{
  "model": "masked spectrogram model",
  "dataset": "babble in 24 made-up languages, each with its own sounds, syllables and stress or tones, from a formant synthesiser",
  "train_examples": 39062,
  "n_mels": 64,
  "hop_length": 160,
  "input": "log_mel",
  "win_length": 512,
  "method": "simmim",
  "mask_ratio": 0.75,
  "loss": "l1",
  "arch": "coatnet",
  "norm": "layernorm",
  "norm_position": "pre",
  "hidden_act": "swiglu",
  "mlp_ratio": 4,
  "head_dim": 32,
  "fused_qkv": false,
  "qk_norm": false,
  "layer_scale_init": 0.01,
  "parallel_block": false,
  "inner_norm": false,
  "moe": "top_k",
  "num_experts": 8,
  "moe_every": 2,
  "expert_mlp_ratio": 0.5,
  "experts_per_token": 1,
  "shared_expert": false,
  "patch_size": [4, 4],
  "conv_stem": false,
  "depths": [7, 7],
  "widths": [96, 192],
  "residual_init": "scaled_by_depth",
  "optimizer": "soap",
  "beta2": 0.95,
  "learning_rate": 0.0037,
  "beta1": 0.9,
  "shampoo_beta": 0.95,
  "eps": 1e-08,
  "precondition_frequency": 10,
  "max_precond_dim": 1024,
  "one_sided": false,
  "adamw_lr_other_params": 0.0029,
  "max_grad_norm": 3.0,
  "cautious_weight_decay": true,
  "ema_decay": 0.995,
  "max_steps": 13200,
  "batch_size": 128,
  "epochs": 43.3,
  "lr_schedule": "wsd_sqrt",
  "decay_fraction": 0.2,
  "final_lr_fraction": 0.01,
  "warmup_steps": 390,
  "weight_decay": 0.09,
  "adamw_weight_decay_other_params": 0.01
}
Rows from block 9 of a small masked spectrogram model, named by matrix and row number. Rows with one number within an expert belong to one neuron, the router's apart. Each number is 500 + 50 x the weight over its row's rms, rounded and kept within 0 to 999. All counts start at 0. Numbers have three digits each.
After each expert's rows are labels from the 100 clips, of 14976, where the router gives the expert most weight on average: "strongest on" is what is common among them. Only what is clearly more common there than usual is listed. The data: babble in 24 made-up languages, each with its own sounds, syllables and stress or tones, from a formant synthesiser. In brackets: how many of the 100, against the usual share in percent.
# router: router (model.blocks.9.mlp.router.weight, 8x192, trained with AdamW), inputs 0-191
# gate: expert gate (model.blocks.9.mlp.gate, 8x96x192), inputs 0-191
# up: expert up (model.blocks.9.mlp.up, 8x96x192), inputs 0-191
# down: expert down (model.blocks.9.mlp.down, 8x192x96, transposed), outputs 0-191

# expert 4
router.4:542490405425521498486573612500509519470530552434615518477505483541522476444466468563378526416493470421442544572390482511511406439519533477467494506464424538528513599574519498483521481558475461525538546438588530495499524572520483505477531521518425502513542446419558652507491522475544512470535526483545573539407477480440370468566524519467524530488530473617459558452465507491333411466476532516476492472622569517473521550519499515549465444456510535512540422481524499514503517498506515487462514511557579505488566533487547456391462496527495547584518497551519501576626564519542512461
gate.0:468436406406490476471548451473505474514564505426538513493554490508499523488470482531568468457459565494484535483406490490435329508513505529482502537511487460519538516574499663498508505470547382541580510468554546466524487439533589449563466576484511593453564550413527585462577500485558462492449546499480459556463394485493488518522487527492451489477510453561455498568445525464499443487486517509483466442504491481475498568438516505402508554445522479543499380500469550515561573599537458403464482423492579511573527514457484452492517487537475515550538497539431457706462488396534466546
up.0:496525572575509552468451509510491506498453533538510534553500530538499508522491493574462508493580507555496441470558497487559632529468455482551516456465509489437502440422555349475451437547492555464483419498421429553398431560516411526487514446549463362545514451584513393529460457497458494482509461515431529499523577479473468468443527446568538550538459533454523460428589535574581486493535446453531521519515528588516477524489508522559572496511426471504525575584526429487414400460490492549504567560600449508509451480504504486536492494433584529486447481499654560365519467569504523468
down.0:537491496501503485507498490468501559521541467481487460458610518466511439426551439495556504550500494538489439510573484425580435477618486491436601488498559486501447495527556485587560476512533495410508550531561526495505400369428497530541440548567542628470543602398594537445511469611535503567472469500498454490506514463512507599537537448521456518455542502570514489554459439532465442461501536540516510433505427428549523493423451499459574604504440488523468466464504425557615613520536490532536538442502544454435498533496461500530438442579550558475560406444384494577494480474498495525
gate.1:480473494523488484485485494453522594486511511496510494514511456609479491583534405490409497458501566542370554511480500516584553500475468611481451521522455483590494517415424556417448578527464479464573425502472497585529491430524510487459466523491515528542525496415416476499557554518474460459471507515470527532487443495443503523548499523509505485416509517458541531576468489462361504440449471620473512564409490500368485524453590499441487559477485514466464546552493511442477460550411530495463512539486472478388439436511551316424540508517542433520523465616434414536457531455413500497
up.1:385465458504551450479409538500486552510486543445554505529515476559420528595553440505432477509497436546327459510511505479534434415456529566416438537474383508529477472410446559440456499505486538481535355546536455505534500488516557367593469489486552500514503480536453509466525480537453514423588484522461509512543525455452479554607466511498473457479539532485641504555499529440462527447443491526434517483492555515520501507472491497487523556507481563436464543525466513386436541425497488536467529471460470457409519516462509342493495527475535480535541531519452419498528554524393382508
down.1:485490426460487516583464466537462512570476423548556613465574496505576529491424536522527507464522515466607529472534559495477639523435459457341589505499487507534506541476505526508560584540495607502481545463479506423507565523546536553582493507406523549402508515550436511476494550508521413457487465527535488521506611562483567496403472452486511505477431470466601499524393525556507476614470445579602450490488479497497492488470436527498465533483406451499478543485520450468406597538527539513487466472513497591507500558492486521434556566497457524412492444520508474413503538428579497602
strongest on: /b/ (47 vs 19.5); /e/ (37 vs 14.2); /ǃ/ (33 vs 11); /t/ (30 vs 12.2)

# expert 3
router.3:426392451469503597431555408502514467468476538532377556494470404571530415512523609501519430533504479513530438468529562425456549459463444479491464461527515567476447455510530489484486496527507457326491423622406380442528456466469509496534498549565501563536494522507503487513533457546478502516435525448505475506573482522443473534478531492466450432537554531435486406514481463465555587426507496602440471511486521544559414571478515506488502440459476469470501589546415530439512568589468407441481558435472431553438513414499558508580586467507441493490500557461491488518511475503537532567
gate.0:508553449455483538489483443455500473463459516423468482485482418431583517409570492528501380439520489480499533469545520567455466487605454488464473402519474473480472460476478423532459478519510496436504446579533430458516491424487562452450515546502471426533446468401464449504479549438475533507419488434507485491487526457424498389512527534517448394582559554479519431478516476475546465451635478478494475521527468476445375519552491496498509370463429548454504521531429492397435444462513451403536547430496539490461466423454485525531462419480424554553526622559500495459469477489499509666
up.0:527494524582453462497510503538481542547573443520486518470500552441559526481439487404507608557480574520460513609463471467565513508568488502578606546568491505437533580499527577529444442506500521572447509426483598464510506625520476612419514419517458575469508498520583567419488455499568567536609508478408493543551509489587495564439511496461515610441458539558474553542548441523462553601409563577526568524512462493550538470468510434470533529601445431545543545488478545526530471444476502541522501546429517494554470537493592449532521565527554511482524442489493538538511536507472459381
down.0:506464569469531542528530520405449515432444565496573562476479536533556520518388584567461418500511434519547510426590406371495441472479517567422450464557468446494497478506536491539606495518564504508513531481579570513544471488483507483483587463476497519515442524439517417458532516542440495445482515412515469488466492536575438440550595533536479467620536452458479472519520525576507496454587553529505488363541571527485522526538463549570533553636464626469482497554439484470428554509586504471478509500560509420382473457440416533466556545481518519537526560475542528470455464442536539518
gate.1:538510549481501485549530506544562516551488485424542428468535503465374468466471429485548559427559615419541506524532561494497518528449544590555479468521548507499528550563522534481465429525498575575521578470508547584497552458569454497528484455464470505449542547476440597519441474492528550438514486527485509596556453562549559438577415380519537503465557512501550496491476583528599424513532607524501470426425443511564571422495445508465577532528468501495500551409455469587544504467488576434491554471495514469480416543498437517492510478486606406546540475535539451378480569489613521434
up.1:533508540465461483598519504579519506502463459472542440529480515459395450471531391534561551407501515434446463542474495568484462556461517619566476512533539551473505547596475494508475480492572600517474541444493530606514555432512451482558441557438464505410530533504499550546433442467555503476522466557471450531558479540531552523533396448530543526536591467469541463488466543555586383498554603504530496460480384470530535442506473535474537565545442470553545474397471474513564505537474532440526601492469493398542442601516430516519584526501594377482529455531535493463472545452560465435
down.1:419530538506429590589503482474442475441449531583534477470475477615528523513472576477462416559458534534518574366509469475592552539489477480470463435485447502543566524436523483531485494537497379525472505483532501451448420563515484481541564555462562494540561428404453414441480433482464496465519444494569463483551500445551503499562590528501511446536492431502478545557463538572509568458520508567542539534540570511403480552514403529513493502510476527520474469550504407513514610472590540503560621565541456409501475357512453487479579481503489497465479509503513591527554493368530438481
strongest on: /aʊ/ (76 vs 20.8); /æ/ (70 vs 22.5); /a/ (50 vs 11.6); /ɔ̃/ (48 vs 22.7)

# expert 1
router.1:510489479463504518494515503462521530529417541412451528534549506401383623494470555463420527477564557433494550439596486451455380504465539469450499465396468546532474447566448540470486560454480467497546560468534532471454545494492679521553496495507463466549451378543478509502489579506563515484445412491452481451593467517460513433478492514593505362469433509516442595549547457543457558533583532480497506463430561527435494514521505462387519554567443537554497446541462568496558469497514482547497441538471484481500529533452413482462629518589512499512524466521487511516423515482527569507
gate.0:492545547477476492467522499582478479523587549532428455457465476557570443513450472521577421522590446536491515469506474515580463503481491456494461552535483365489527532441439589474542471424472618546497474482464493554526537554420407498471491592472420455527511484470443516486547549425550597572474504485527586448485514541480480571529475427463513555527578586515573498488498500557488543464488564422567427499545556418480487556457482480403572487497533483425493570422556428548514432464444464511475500473467528415479489432493492411469559425516473533512641511448661518579522516442518467517
up.0:509472434502524506542557473461539544481405415421468587532457450513437587543470532509410507558511519503549420503486586445489560484451435503499467444549556594478486477511485408573471499518547496521530502506523524473501451449519482517521529425600523567431377535609522436560532515420501556459512547490521450502519468457478440483481496469491527447499498501449453497481422544512446502525563489553402480556523480543478476482586574465560435499444391609458558508659489491471448490506511609529554561499476460571539499560483446548534493637512471474452446532413374470477465512477569587511
down.0:515447474495460521521421474489479522532415517469561454581508401502437549501381539416545557504481581426421497571559531557518553562482568504575443535443618482466466429489491456467496535518532504483494573506472552430500437349431485475474547421541510503497463506560509524485475555462493630454489493486404546378472464587576535345460537496532421546470536522527456511535522529521541460469476497513469463536437449473516507463470539499476474525491548526600503530480585528390574440488452510590485486575457559617450467522497467473574458478466512500510427547538467553521468444467502491571
gate.1:474501548463481542544516459463464602600449541603347454664466392479505474534449546524456549563488561499464492517513599445445537463514598496437454577497610514482481462483470549519510530527461526544481508486495535515429492501502446539551504505457477482502428529393487442571420498468547460492507488570500529553491505501467505445526499539545480516564454583477485499416483512459498510502517479440477606542500593596553380510434548522446546523509600570501529447558557418553527586473619543544455426458523494519462491601467517499465458437572539529577490499478543516515499545536424528480
up.1:444415485502448577529495507528456453585571519542505424477594514546515530581534478544551584445531519453510436568477537417393527540551509536479490481410483481568464503461548498529472426363430478552547535519445451432462410439511570429520565524578512494442446543534523485517581488505492495496469532417539494476590498455555566574462526595499412556471446523492501525575459456523570466492520580522511522483518444513460521502424480561525378531552506400518511527502586402465475446514539542525465509483461505517455537484445515486519416476399429575583601466447437541490499413532527595494
down.1:452545607476584518488509575451511531417371541502549513508394448516564541576476479400472449502516476524490490548506507502478585477433473420530447479612525509512469429497516475489532589577562524474499525546516467479490499486495497444505572502436549490491479465496483452512435514526471493434488525514498519529532481518449488528478464489579533497451516499486563455442444435420521611549515580477503478531537584553545534604455538481463472445550529606531474419488423513526405482515441575548492483431501439608522422508444472512538451623553466404535314558449593523470550494558554528482
strongest on: clipping (70 vs 7.9); white noise (39 vs 12.1)

# expert 6
router.6:519615472481456431470392493583495384526502474500484456456507568491590565590550402508466581543528496461475508453404503446482519528587406560520471552485514510540486472430476457514537574468527531497522456475498557543461528553498495531443497517433511510464494578541473454560490443442482498516552513524508537383458496486585476434594480527534513521429592501455564546505487492483467492488498458592616450463450514520550546469590532532501402551455531543514460518434540493590483464371547628507453503439551529529575536448497550505447441467548412562444393424451544482454479574540490506459
gate.0:580433438482467455478416489540522519495568509530458557473546457436507515531492543568547485524472560526608480533579568541403459543482545464575430583455515430492490534494561474553484484494482522462510409525517513529482561488528429550564447433446509443422495522512506519374471478594439470503557513451504526491501488539487423619504515406593464504540515477607517479459524495515535504548597603484497490423472377468399505460449510623534472551517426503529486429528468453381501425421600511576527534537524488501438457510387522474516441453517497500482559493510383534443459510548505513517
up.0:477421527474582452549578452490423494467539489478578523513581490484505496483396399527416518457562550460427421461501532534544524447502509476525452405569578568433480522484440512441480456506528541541517517465502482486499459574527481475440406450494504535542500408462470533561525419539552492505555499468560550463472501512488563538486530467509531496439484588533555519582434554546396430494498467527578520522419574531566427414511484473550416566555386471501489431393535460533567552428413560460475501516511501407431443631501444489502555468452574457500440485515521489502521488385481595526
down.0:570398504502551521538448413495484477494514450499482338453498496490504432416526508504475495547496563592449465496496560512467390498429630608426423407518527545435479535477511474467521464535521487463447460490385584487418516472484528508460487460536483480473521410548499492488536510576514459476452462571467528479525537453515519482566543477563470493551480500630517583671463550501477474440482470498494488548464446482523408472486439424540449481471506545469602538531481458508485551507468514559614531466497476455491467353502472486582516537499459477448559565515395475480506518557486519592
gate.1:473516559533490448523504573515502492642496452444491629466536487501401434437487452609466471526522429521512501496492529557538430508472371628478554545434557478554568575492500512486512535504519539497436452485433393501443556515539497499481463483464507456590424429509506540534492551496500510444447509555619479561486598533526506590613516478426487427448496523525554413406501557481487467560535481470464477488515436436493478511553491581510521570399527495540521538468510397501502478562530446507511557525496522426464445557466466392474421587493573421433537472492465555528557531511542522456
up.1:430462528566469471461454490433432465552489549465438571468469596507530629506547544480490533530462476626492566415487483565550533535530441387467483504551503510502440457516508383533472619497504446552610511535529608454471475474469563464517562500523478489490588534579480487484492520514513485484465514485538535418443439498541479454563472503545460391553425494377511461462509387494444452529435514509514396439443455433525463452461501542459429537556501533522563405463463496426526564420540484449476532439502515452511496491376597469426516488450494466563452510600532505516468478484561506502
down.1:532421482545586446381532417491589523474513435569503508470521473459471506489492496461427488473519577490452519554515443485454579474411374521528474486441372472556538470433454517593564523480486508528535474509536458528505395538461483516415518597496519546490493521492571523487557483386530612458521550480456378457539509550507436564448502573555570488469549489479537454518512503419483519576458444449560493504477556482461479543560568483500576431391501451464453483485610605569571616480536574528479420457508496485505565497508518418483479552501559460505480484503522492440595490479493537563
strongest on: /ç/ (52 vs 24); muffled (low-pass) (43 vs 12.2); /ts/ (40 vs 16.6); /s/ (29 vs 10.9)

# expert 5
router.5:411476604482487492590475426524561495547483433545476427557451526462405445440458541490507497439462542530528531536587451504354538540513556632552554502575512411525513455565448559572521479440482616545402497463437489515490494459479480502429494526448513562521489455499446553523452469496555538460509502548418442592527486426553528566484463411437464498528457501496521517429528512554552409530489392500543495477501488417537515519519458529462600466553492492456535535529537480503545510654494441444505545563434494512478473553516425447577496540398581438485543444516490564463455453466548482525
gate.0:503418494496534521487466525609509463529529507605498546481518451538476467571552446455558456554489462511521438537537539514513462461574444565472446462520547491537547430548510521415493403481440459566483570434511461464514477558491389476591408463519473548471534495429536503544543506523488498553584489535492545502513534472485613408485584461577476554424539485469512515496510500498478513456507403478412492459500477461514559548518552576500408440512612473354580522526503543411353431393510571427547543454489521495435522514502566532626546513462450453507561527543466497523492550565442518444
up.0:465528509561513427542430573499505559491426516416565479483452500552487543411500512522482461457454524356569461434525496550558489557430492513507560528477483645483496507459536458515477523522578503508502493616413455606413460470487565494482485535476654551492537492503503429428453555496573559479485500492506474479469436503503464582470516505513630509541485512565493481553477436439512568511505462514617516445522444532511452431481411403537506627439454521517457492515543573566542490556496497523547528576576505480514504499548468520389554536489450562534369473506425504480521495470575517446
down.0:463525504551551449485410554541465521392442524499479456524494507509473484431528557513422501485543449462481468479528467470589503508485527409544490571542429513438479468444435544519514529481421530606562484530524511506487504563535501617565423465362566506557425401499558487458568501570527475464551476449523479407459482375472563514461502499425542440450502635467497512520446553447550458514485537442483529444526597480638558516408395401415459489531539452535421512526586497492516543438533510486482481553472488528506495536558593485449488488476516520491380495533479430485468568445541501513
gate.1:429464522456454511554480577549463456589540555480448557482551470429493494473501566576562476481504409519481505440515526489585560467479525494508530453613434443444494514415394467526438513480456523446449466488525518528458523531520526583529539490558501429501469449441501523510500453591488503385411515500439415489547492440484502382504518501361538408507506554404527508478489542530445536464405373524460521462523565514451364359512488485484521444486473549498504518441579434423537454537492463533510556515499494481502539448460471451598454518401450432444524501572477423457493444469454530499
up.1:452552556477557526489503532484574450493546549408428404544412542452460632525586560591392517520521586403563509520499510421486454478515501584458469497400479474477528427495494597495427514483446477431586452399522529524518523487486376491529559478479440491518498574530465622600456479451466559568547491505555511487475433520512504457553487486561455507462544553606567534501500433560515402485443493488553571518465551596506479509459479515509483451475500524432409531512480503512434450503527532527533525588632454521507517516477486502450461549581546460476511497457460509550603502512540512441
down.1:507549514442559523512503511512478447589390370582476420606469424496500445513540544546526405561521560562481528446513454505457566505482529546545497505502535556487438493499472407501498516482420540476514509497434491513386408492552442488488518537440495548519462466565513487492486377523474385531431470447476410573594505440514505412465542568545617579600440508541516530422485469475539598455483486520494432526519505513530554509499536539556568423449481505533430531387490403467483541535513472521590513439536578453498485422513414569510535504447435521551513485463571507548506582515536512497
strongest on: /y/ (75 vs 16.2); /ç/ (74 vs 24); /i/ (72 vs 12.5); /ɔɪ/ (62 vs 13.6)

# expert 2
router.2:506428496525531503544521530475474578477476540460545477557501537460433472384488488542497524439511493516439461425423498479614554475516522385507532503557560568485493370517486562493437488531496481513455556516490456544461536434433542424482473512574501462501529519546540476515563553538468423510415552498523467493496598533387485470600538547426567459421442516508459399505434442396627599462558474527537567546468557493410490552444567517552428492544478506453527480538489524504535540476528427563527436502476434526438509565448574473441558440457565581529525604550436548524519443407501496503
gate.0:576476511448495483392472552534483431463476535486469434428469564479486543547491499541497595462480470476405487466451478490486487503535439517411537528442482441572503446553477525526465540422526524665521475500545537453487451565509489495423433489399389566532524478473479568429495462513568531530365471573595518529474496512434529531492508647455522506482564543509518546516536457488588516613535452471487516521444555436501483504567605458530459472490413526500519399482528447570530545490402565527506421440530539480503495558593446445536519539489515530545408432486492554506467455459493606450
up.0:495498530455452431495494505429497419456473523462500509495427379421409559513507522476475526499519511538522521511478589510505413523584478517602483524463413467564409457532538447515362483500490502562563391482579488503505465495510554492573464532427521548557541401583409477528525550440510521445462523506535576377479495459463472437484491650443615534501546507513435489499531442527498482517445505496460575484400539487368505542554493523446462496560450548469519492498516449550464462532493543431386505438420546464499493565518487480553601480534551521509468491590532530589518536462466565512
down.0:573526478503592529574559404546464544555467473444427530491559412467537440397487539550503509442529517513619473478486534471466458534476451459440526525579505522446517472554399465553464446454528448643544522522406480510469541525493554496462472509502530403483465541516595687544479526526522473550563527485494447544611471441483418523549522492459455522501499458471541416550507596564581482487579509516504469501541463530513537439470500509478520507594566490395559534494482544528475448459557472494549446510445507472468475486449568445568441510492561444556540533538425432431557492421426452554
gate.1:554457561616588590450452416453509507512386472491509519504457524517539532513504452489513444403427523549545455445522472571508491545492488501545527441604415516481512544438416491470493422438455488523491423432589506505500585576448608527453445568518542480521518542483500470523473528458467494534458629559480506485497532543572430579602478536503447574552579569581555530562477471548471542521446439527461578504501529443559548594439546478568472530473453457528574557550579435479566476500495465549448472528487485508360501529496461459552536560598554480465461558488521416546472542474466504504
up.1:468519437439424446631535569564470489428528530518514531431579462459502501446561590446526482558570484440450516495494536436496519475454454540427505481443524447531446505617548493471453554553530459508551563564457494519479445406514401488562481466517498533552526442513468516467490488514517540512526361434484524526494496481440556396391542495494628485473384414491460500417505611449499478486532515477570435526513434533449459428503416542427462483526554550498424453487440602500435495511513554504586553434555481493579542446453509551443480507438481521538566431546425535506531465491481478574
down.1:409523426425470546456636492505510477534514511566495426524556461483550471562458572527493506475537459579564489510458530565489542487451363409495454427473526543489516431597510539501547573562469480521538533450503491457547538493501484530497522575518510521533487543478514452460495476510559492484545534517533414510504558562585457533448520477426570476563639546538487491528500455494461547535461473641496428591455437524436424460541469448559529513525467471446451554558524524447515534373401572519456473550515445512520518484473429553527547499559419560530503495615460450475614405415512511564
strongest on: prosody: no stress (57 vs 25.7); /ɪ/ (39 vs 15.1)

# expert 0
router.0:481573570644503439495536381461485461450413508555471495400576516456543464458505484442552424494578521556536562532594558508550489506433481469566476440450558452494559499478456475575515450475611527437555471566396426475512476474476406547565512476487574518504535527490546495476573465426477376548529486500404482575524496673446485475406527498506488523524417538502508509495485542515461515596503542531484492460511454470614484492475527475419496523530543496507473580409504503462518552476494474542516452564555408429482448499487528570454482555503507534554488448443535409461442473488446457485
gate.0:459449438480555398527562611542542472432561517407568480470460544487553481464447542480547459452511396566570538518528439507561522553345525497473558530430454565536389557531531578487531536478467518536557468477482498494494358474499519497538545472503495510566529478487598448508587453508498522505438468445596450539471409582497515447446452494505475471496450451468500499509542528536502473555566427500503594482448567452512524478454438450488420572582502467487506548589439511469535525567487466541541396514466544387491491475450536465459508457446463542477466467562422480593559420421440459523
up.0:474531486527510529450506456486566498493526507538489514556491459564455478488541439537439499600449613479441512513471474517495510479602471560527406444491536473478470468491483544564418487540445483531459519488431519541469583547382439481492467546544485486448451418520451571438420598423550502448491424584417585476504481366487517510537596443443588494423498549556504486465419450408492520415497534423500407476553465548532451555617543516487513439452505532463461488470667489468504533465540458561530533594541414588462481501541512487526547514519473529450554521472552527509428566554531547510
down.0:457443428521573530547464463473448534491554513421450487570492420542508557512439532419571487562531535535536512422606461413509510449450484490436531461476501498546457490492532449484541510538425572517464458571503503646469444493554404605440450508456586595550548516529541491541417536512541536481401464493501521589410436609407464500494572518445502462506540585543489545427437468507553495491436490499530492519424534474478595466500518483519418498400536479454441482444523471425589570476469551579487502457522499481543476427535533513405519527476463548510428457519485469487405591583466528469
gate.1:512429559541516567538462567527449531448529522509510534606533476576481527471443598497481521548500544441491535497534467528457440561491568563468476520490441501453602440466463544405488481504568477577473467532525473532513500490572494505469416447418494553462549437558420546619527388485439549440422511527397529506550479465390455557365558464486467549523539624492506436477442469565549498467535449454490600455370460437507466448570481513577486525437498586480418494479500477510586456570519537518513567535478478552494558486532542505541506452496450487486508446535472570458575467510519546394
up.1:514474462511517468471466526456448533532455486534482440486395555473501557540498552518563409533420528527474626550456454497506553473516505589434444499487512483466563569525597445498500507515535423504462497476532559516593554449500429500519499507466462538440465579505567483405555490489454499469504526482485441349507479444421487526492554410543466515516521529474403439418453490486568518566530489536509566450455533468488479449650519510466483420468514598453475458448443451586511512553465470537577517458501525619453557462501540516518623506435553568536452380476506467433645514469484490447
down.1:515503567501619511480542508486520428448464492525484438493317472486464493531496610533522518506413500494566543593469542527454570465497496452469494581448462511493518505556533443468513459562623456484491553602492554610521536537451547433459563499547402474485549493487495501553563537569417571472523501487506451490484504431547531584456591534451473527606526613523509469480431554514504476514519496533500540448495509581482528555514497525479520505491548565547472457544452480478586520540539564495468414460485500546554450342477496482436610452475545549450377544493444473424556546497545456522
strongest on: prosody: stress on first syllables (78 vs 25); /aʊ/ (73 vs 20.8); /ɑ̃/ (53 vs 14.4); /h/ (47 vs 12)

# expert 7
router.7:481441470531503523538590561437480543461526481471465577585462466602509494641488476461545501538456466429524503516501500602557490578571399543513532470559428479446521575536538535440416451524431462486498484482528462391508517558527436433451498472526510522494485533538512449545473530573535542490480508549600547406532526398607542586479534477532470552525514534541440538514495479485434487476446547440393602558534512492448529365510507465587445552457529510515497501538430443434438498441513510510490533490471569468559551571490449478673508591552552452435553519454497513516545512544477527475
gate.0:529505501481556470597531502629496495476520566465563517533522526510507495394488513560458505435485447457524544475599579456466460469595521498486470405535481515515424576467446484490519501454396501486510480490493525361585535485475451572531533540441468440545542521442562545612525509468444413543449526535493530517491400523536492522478524395596562520445449526437418438527488493434451512579477473426476527565484527443468526506417422580553546517449530479529638453494518505419486425488554536546445492443548452491487542555475455429533562492452538453533497542472431514485520452450646475426
up.0:501454551497515480584504567460546564486537544447556441575476474511501474509474505594439491393547445510513447520596545472435492495521506452427477423510490422529544571527476451522460448558453593495535548537503523490521514448489471517502548463440410398540499398552470364532452553477411520560513557561501426416517521489527447480535490491633496503474463490517353436555563530424555507533547404431524466452522559414492604483450506447606471491515575517546499571473499486483533525564502556533493400457481458523509433456554462601512515508504438549579518514515448434570547499475531454561
down.0:413548513607481386496481585533452519604555530346475573488465556462418426484585471545472525496482536517503469442555534504470518498537501515451517487544456540546517521473549549490475562543547505513448537539479409502542501496425446427493517499412482514407515578496537552623427473430448498530466439524495491447455505475573532570468514537602463442553493497552488515403486546488395493563520506424609539524503495539521439518489565464433451455411478466441520421496434562598485543501590468531527517502492576515474578563493517369523523469540453491464488446504562490496393547571508532470
gate.1:545436483455521556420511574437543554482425587431535551487489509473497470479525474512408581555537547579514492467594576531501503439450473571481524500511517499546529440546594511417597471455493522409480488544455421496512525447527459467465518507515443523508477425537562501509487485555400591472584467482518504566476410509493485491458578535518498523464483434469530489541459564446566603512579416456488543487440554544550529534481542459478491491500508606637530522484514526485510473588466486498423527620524557458457589520504581617467595530480427539526620489508559468468534548442507597431
up.1:501455558436514520456500471443492517425572535475507484420501528611560452442504534421516560486549545477513540505441537481528563471451514549462551591546475496520563516475518563523572367468539550507594490387446497553555515555513441392458564525482485444498524381454524539513527523511396441504586422532441491567435472465507509428510591462534479541487534511472549519510449502449559480569550546443560445401482497445546533541555558446520522531628486507615506522483503539463504428495489453567514472660537586514593497491554491526517533539521409437538550511560584496493449525490471547479
down.1:542538438400494446545556505419489454486508524489558507421583562467559489571558530542480552476477389473481530531526510537607544443554555538558344500493498500480572461542490445448490495559466464443525576457526439526561515502461499497544489503469476480507661481483461464397608585534517469530535396541460449374467480513446448518519506444409501584492525433547440434508535447521490461538558526489470454514504433524512381581519522468537552411538445486515551551581447447564523472539503457476558578436421576490570445526475506553569496534494525478492479528464410473482512444479470445498
strongest on: reverberation (82 vs 34.6); /k/ (60 vs 20.4); prosody: stress on last syllables (58 vs 20.8); /x/ (51 vs 16.7)